From a checkpoint of a small image captioner: encoder moe expert_choice, trained on rendered roads seen from a driver's seat, with toy cars, trees and houses.
Rows from block 3 of the image encoder of a small image captioner, named by matrix and row number. Rows with one number within an expert belong to one neuron, the router's apart. Each number is 128 + 32 x the weight over its row's rms, rounded and kept within 0 to 255. All counts start at 0. Numbers have three digits each. After the name is the row's rms in percent of the matrix's.
Before each expert's rows are labels from the 100 images, of 14976, where the router gives the expert most weight on average: "responds to" is what is common among them; "lies over" is the class under the peak. Only what is clearly more common there than usual is listed. The data: rendered roads seen from a driver's seat, with toy cars, trees and houses. In brackets: how many of the 100, against the usual share in percent.
# router: router (encoder.blocks.3.mlp.router.weight, 8x192), inputs 64-127
# up: expert up (encoder.blocks.3.mlp.up, 8x192x192), inputs 64-127
# down: expert down (encoder.blocks.3.mlp.down, 8x192x192, transposed), outputs 64-127

# expert 6
responds to: dusk (100 vs 29.9); line: no line (56 vs 24.8)
lies over: sky (100 vs 35.5)
router.6 073:105154171142169138104102132135057103107154136146154184199139113135169151124120108133081126124163087115130136088204138127182118110162136116144240122114175110154093105114177139158162118109088150
up.0 126:087132152129129128120128134113122128165076129128117125133131137116255127124111124124131125155130127110133126208131132127129127137124131135130131128123136126140136129116136131128130126101128128
down.0 108:126142155125128126122115130128128128105182128139129129129132243119192129128164074130020128122133118122245126134124136136171128119130218178132128128102126127150132128125139139163128159139135106
up.1 106:080122132122124130131128133147129129128133132101000125128132094123126127133128126129127135150128130124130128128128128128129126132117137126000129131139128124128121133129127130128129125128139131
down.1 083:177118131128126104124113139131128129127060129134000129127128139129132129127128131132118129128144131126110007128132143136165134132129127135129135126113255132127126127127128171166122116138116129
up.2 126:123133129127136140132126132112128128128134130135132128129131029129126132127128127131128122135129127128130117128131196129128128131128127128132132128124171124129134135131129129059129129100118119
down.2 101:102152129061126134111127122128126128123136131128128128128157144118132128127126129105127127050135065155127130128066107125131104117128153132116121124120105162143142142128134224128106178129167104
up.3 050:128128126128132128129125126108131127129128115129128130128128128128128151128255125128129127122123255128127129128052128237127128119135128129128128120126120129126127128129125127128140131129088128
down.3 049:097138121121142134128127128127130126127116127128132139125099117128128128000114129255128121129125116112127121128000128127123127125128186128104130129126127117134128131127128128128129129129130128
up.4 042:128129140139129127129128143124129128145133131130131130128128116130133125128135130136131126133132128133000127135128090130128125000103128129125128128141135122128128132128130126124127128128128128
down.4 025:066125128128120129124130123138128133125128083156130128127127119135128121128129134133126131130130053115125128127125128122135128114127123128128123145129105127119126146131130128128128129108132129
up.5 057:177080124119123132133128128131128129127133126128103128128131128123149128135130161128128141130120132127127140126105128129128128133128132102128128135131120130127046128135127127119125125129128127
down.5 062:131128126139128125128126129128129108127126128128133255126126130125136129120128208135128029199124152161121123118129132124255136194125141129121129127083218129128082120127121126129129128162126138
up.6 123:255128132154130133233127128116188168128127087129128130127128133101126127132118097122135121147000129128144129128128134034077175127119138128128127146119127125130128095132099041125132109120129072
down.6 097:139137167000192143000132255127127136120128120129132133125132128155101125127116146129128111130112124111128128129129104122128122127171112146127152128133172124127128218130130160134124132130137079
up.7 016:128127128128128130128130128127129128128125128128128128126127126128128128132127128128128128128127128128127131129126130126126129126128128129128126128128127128128015127129000128128128129127128128
down.7 016:223125130125130128128128125000128131128128127129081135128130126131128128128122128130128126128129128127129127255123128128129122126128115128127130127128125127126128128133123128126118147129129128
up.8 016:128132128128131128000127128126128128130127128127130127128128129126128130128128126127128128129126248128128130128128127128127128122218131255128128128128128128128128128127128128138128129177127128
down.8 014:103128128128128134128128129128128128128128130127128128128127128126131121129128128126128128128125123128128128128129128128128128129126128128129127128111000127130128128129128128128128126126128128
up.9 008:127128128128128129123132125128127128128129126128125128129128128128130129127129128125127127127177127128128128128129127128128128166129128128129129128128128186128126129128128129128129126130126128
down.9 015:128128128128128128128128128128128128128128128128128128128128128128128128128128128128128128128128128128128128128128128128128128128128128128098128128128129128128128128128128128128188128128128128
up.10 116:129173150128129125128115132158184128128128173066128123128128124120127128142113123119127123131129125128000147128129128105128108105125148128130128136128130113135129128130134127128128135128181130
down.10 085:134128098127128117129127222134130144132127128129100125126129126166127120159143131134089134119129041127129127100128129128132129127141118063255126163128117128120104088129128120126127118121142128
up.11 058:145128125124128128126128110130126113128128121130038129128129128128130128131168123128128129128045128128127138122129127178128132129128127127130128219128122128128056129129128122128128131131125128
down.11 047:189128131124147122128121128125129123126126122129165138132133126128135125128218132139156000141121137131114128128137146127171119132126130130107133128121130127128126128133129128072121139135074131
up.12 109:133129126125128128128146124147126123255130129039128047129129066128128255128131049125124128128168127127128129127129111116129128129131129127129130128232128172128126135089127096129130128158061125
down.12 128:128125124129136134148005159121128127183119128000127118129125113131154128128128128127129128193132127123124128126128198128123128126040125127119134129129128128127127128132119127126125133128128146
up.13 100:118131131121128131128155127136096129185138128131115126170130000130145128128124127127117170134165128121128132128131122127136128129128132126129130147128134127129105135108135088126131125132002125
down.13 105:128128128075130132151102122127127099156076116099083000128124130120148255128127127123032128131152113086124132127128125121118118115058128128086141129129126128119000136128061151132133129129126142

# expert 2
responds to: snowy verge (99 vs 34)
lies over: verge (69 vs 17.1)
router.2 094:187125115090154086124143170090115178117169161134174170176079107127145163186158097126097136157119167119147119076115133121160161136138128144140047157164193144169115086128152113151128096055138094
up.0 024:128134130129124127128128128084127128128128128125125092128129126131128128125125127130127129130155129138128255127140128128127126128127128139149128129140132126126128128127129126127128133099128128
down.0 023:128128116127128128130147128126255130129129135128133150128126131124130130128128127128128128128126128128086127124124128120119127124129132128130125131132126124135128121086129000128127125127000123
up.1 107:143159129130128124206126128124129128192128124125239128048115127127128130128132126083121230130128128128128130130130128108061136128129109128138129089127128124130129059128072130127178143130067123
down.1 130:127127128140126107128130133120128132140128127128128137130128128127015096111131134160127129057016169128109137124124126127132251128126128123129127180128147129121110056130128127128111130128129130
up.2 127:034101128128128129149127128127126128141128129063067000130129126127128128143128129135126147113132125000132128128128186141130128128115100128126171121163119255128131172157119255131127128126116188
down.2 086:132129128129128125125128128127117165130169126147127131128125154139000128124130127132129129127127128128074146117130064128127255188170127128112160145128168140074122128139123128128111169150128128
up.3 021:126124127128133129128129127130127128128128165128133131128124131126128134128130188125128131122127128126000130126128125119128129124102128126130127125128126127129126122134126131128126128000127128
down.3 027:128127129132128124127133128117130123144125126018133129129128128118127140128134129126125129128255129127126133128130131127133120128159128126120135128130128187127131128128127128128129128128129132
up.4 138:129189124125140130104131128123164129032136118128131127128085128128126130161097127128122129128128138139068173120121128132081212162125131127134118153102128085150123072121134129132128126136203107
down.4 136:128126128132128124099126066131129123084128128127100147107213190128120128038103187122127170123203165130128081128152128130149128122137128255094132127055130183138127126128125175128128093128094136
up.5 069:129128128181059255156130127250131128128126129131054117127127125125128129133128129064125128129126127128122129128128128126127128126127129128128128129140127096128127128081128128128129128128200126
down.5 070:127255127124127129129129127128123129125128079188121130128128127143147145128122122000128128127128125129104129128196128130116126150151128127132126127128127127130132129128129129125130128132000121
up.6 012:125131129127128128143128127128128126128126125128127126129129128127128128129131123121128127129130126128101039130129128128128128128119128127106130127128128128127127130126129200129130129129128129
down.6 011:131128128128127128128137127128128133123123121127116129130089125131125128127147128127127129125128127127128147129128129130128127128133116129135125122128130128128128129128128130128128132129121129
up.7 019:128128128130127131128128128128127128128128126128127126128128128128127128128128127127129128128131127130128128130125128131128128128128128129128128128127128127128128129128130128128128126129128128
down.7 017:126128128128129128127127127204127128129130128128128129128129128128129128123129128129255127128132128127128128255128126128129126129129129128127128097128126134127130128128128128128127131129128128
up.8 018:128127128126128128128130128134062128128128142129128132128128128130145128124129128129126130127126132127132130128130126119128128127125125128128128128129128127125128128128124128128129129111128129
down.8 020:129126128136128128131128128121128129128129128127130127125128129122128128128128128128128128128128000128127128125131129128122129128127129128128127129129128127133128125132128131126128128128127128
up.9 131:128123128119126128130121019174121128121128132143128124128138161133128235104129125132128132102128163149132118128127148128128104095128130180128128103125128128128128130160131131128128132128121128
down.9 118:127128136128128123125127098119128127133130133123127123129134055107128039128128114131128169128129201127134129136125128136173127128112168094127132124126130129128099131025128125118172128129128130
up.10 161:129132129236144118108080127128112128132128128113136020139096138127251132198109128130255128128136055129000128130121135130143126130127130129087123128132128127128133120122129105128129135128100128
down.10 138:130174126131128127120114128130133128128128171130128168076128136084128115111097141128128137192109127131092127128195129000130103125112152127110128156129128181126127128130126145128127129131126129
up.11 100:130128125076120127128128128132130128165123129127125130125134126087078125178125131128126129154084129128125128127130128122129126127132125128104131135130128129126124129128106132130128182128130132
down.11 118:255130131127134127125128156124201203128128128131118129127129127135128133129129124130123080132131127124128136127064128128135153137128128128128126144128131128212123128127144128129213128131094114
up.12 133:055126186179128132137129129127195128129101128110129104129129127111092128087036127129213128130128129129130139128127130130000128132124129128119243128126128127128195062128128126123128129105128128
down.12 123:128122125169128126144128133128150157135123128146190131129124000129128000131184127135150128127089128132127134148135137124128068128107148123165128166128131125126126056126129037097125130126129128
up.13 054:130139129133130127117127128125125128119130129127088132128128117150180122125126130132131128130216128129148126147127121134127128144255125134128107131126133122127129132113128123123127129129101125
down.13 052:135128126137129128127134132131143126132129130128148138137111129125128132128128176120119129128000131174120128128121128094128126032106141131173128124128131130127120116125114126131128128122255129

# expert 1
responds to: line: no line (82 vs 24.8); vehicles: zero (51 vs 12.5)
lies over: road (90 vs 35.1)
router.1 070:101141124094138109085117186154076077185153156115067121155184154111169123135123108138146088168128109081132150143153111142146086101129123141121196170199132197061074191123103160218110129163084172
up.0 096:136128121128121127130176129128105130129131133128130129125128130120100129128218110125126128128075146129125161126130112118117128138131129128151128128128126128125112128069118128129255127130000096
down.0 104:129097130078128124124135128123134126125122147128125128142135130139129140144135126134124124175154140143136122130128126129190130141128117139131131127128164127124128137231133127131131129130123128
up.1 071:130133123246128110132128126127128128127146143130130130130128127128110129133144109126125127119119136128128134128126124127129126131128129131251128128128123128125128129127119128122120227129104128
down.1 069:130128129128129118129127132120129100130124128134129129128131109128128126133128194147139125127150128130126128135127129128135156127130080133128147129116149130128129127197130123136137127119127086
up.2 136:107130129097128133111000125132128121121128071255128166139128124132167129179099135129143117127090114127114127128126189128165128128126127130072128128125128110132128128209132128118129190125129128
down.2 145:128131131137128130138122128128119128169124128232132075128120125128157127132160000127132126129078126121127128128123200126128125127128146113127122134145000128126154127118126134125133194129128130
up.3 130:128130129128128133120176079246128094127000127129127128127128136128120128117128128036130152128124129128132119132128128118132128120132128130125129125127128126126141127123128131144218128107125128
down.3 107:107120128132012131129174108129121128124127110121038127128139133127000132128169107123128112123128128138129127129098128144095117128128142129125128124129098133101123128018127128129128136151126241
up.4 158:128136128085172126127122132133129130128128120133127128121128133129103125122122134128126129132125168170194115143131127127112128096153125127107128146128151128126128128092128130128128110128130131
down.4 138:126125067132114128128171127129129134112140060112130126122128124111028126000138121128142141115119144136092127126108090152017165126147145141133128128117128033128126100050137125127127154112126126
up.5 086:116084128119114133000105129075137123089128114122000021131131132117171134131108123223143127101131130121129088128136141188131128128120123125126099128134121130127127134141120131142166128130000170
down.5 133:152128128156128130130142131128134124130128129128255148128121123128128130150228128128133110133123169140129128130129128126144128136114067126128129122128134124050128139128125116123130134127127148
up.6 028:130128128126129129142123128119132128090128128127129255129127120128176128134137128135147107129128128127128128128127130138129130255128126134140128128128133084255110128143129129000128128126125127
down.6 036:117140123128135144140128128128128128255124171162123101129128133128129128132132130128130129128109124000132134128128129118117128126132127109129128131147129126127000125130128127118127128131131122
up.7 112:128133128126116114122160109137091127128128133122128124128128146091129144122128126101059131127128128130137088121128126128132128128133129130136129091131136255125118129028128148209139123132104129
down.7 108:133091128120106123124101128136126131112137105122083114151123146131126202126127000116115127123132154151144122120128111118078107175124121225128128201128124139120129204148127123255128121129134150
up.8 063:128124130130128128075140132028106149127131129131127233135122157128134133138130128130086134160129128128129130062128147128184132144120128100131127027130149140129108125119139128137255128129130129
down.8 078:161125121122128135125130128132159128129123130121126125131122133128092144125128133120126128132128247148127128123133119120124128134125115126133129136169135129123126177144117128132128131129131130
up.9 067:128130128132128128128134123134127125125041129130129129131128133128136129121124000081128128126128128130127026128085126128210128023128128128127128125127083229128129128121128128137130128128123127
down.9 070:131112128132122127130128126135128128122128000120126127128124135094098134128159128123125135089094128134129000123066128170128128128128126128127125128128128131132127130128235117148128125129127135
up.10 096:129128063113128128131138128127128128119130128125126128128131126127126126130128128128177121131127128128065189128127123124128127129192128131255128129128128117128117128128128128109128127128128128
down.10 084:000072135088131126128107129117100126139128231132081104172136137122169128127131126132130123119116122071140129177166128129128130191137142128178135143137128108122129122128146129126128129133128128
up.11 087:129128128130123000128138126018060128126135141131128126255149133141133134128250000125120126127128123129147129125125125182133128136126135147129128092128171128127123149123129129128128130142111128
down.11 087:153089126125142128127125128132202121129121130128119128124103129124142130255123142136126136128158128125127117125128154123126131127130111140115138124123210132126140127147124128145127034124128127
up.12 043:128128128128128127128128128128135127129126128128128130123129128128128124128129128128255127128128129128137129130128127128128127118128127128128129129127126129126129129127122128128128127129128132
down.12 025:117127128128128130128123113128137127000124128128126128124129125127116127120128129146128131126128129128128119128113138139131140123132130130121129129125086132137129129115127129128128127125125130
up.13 068:128128128123128128189147129132140128134126128125128128107128128127128126128127135133128130131125142125128128128128128112126208128129123113128129132128120129127136128128108064128128126045133129
down.13 076:128128127127127128127130128001123194128134128099128129132134128130125130044132122113128117127123128128132132128137127128127128135128129128157126134132162128128025130000136131127126121139128132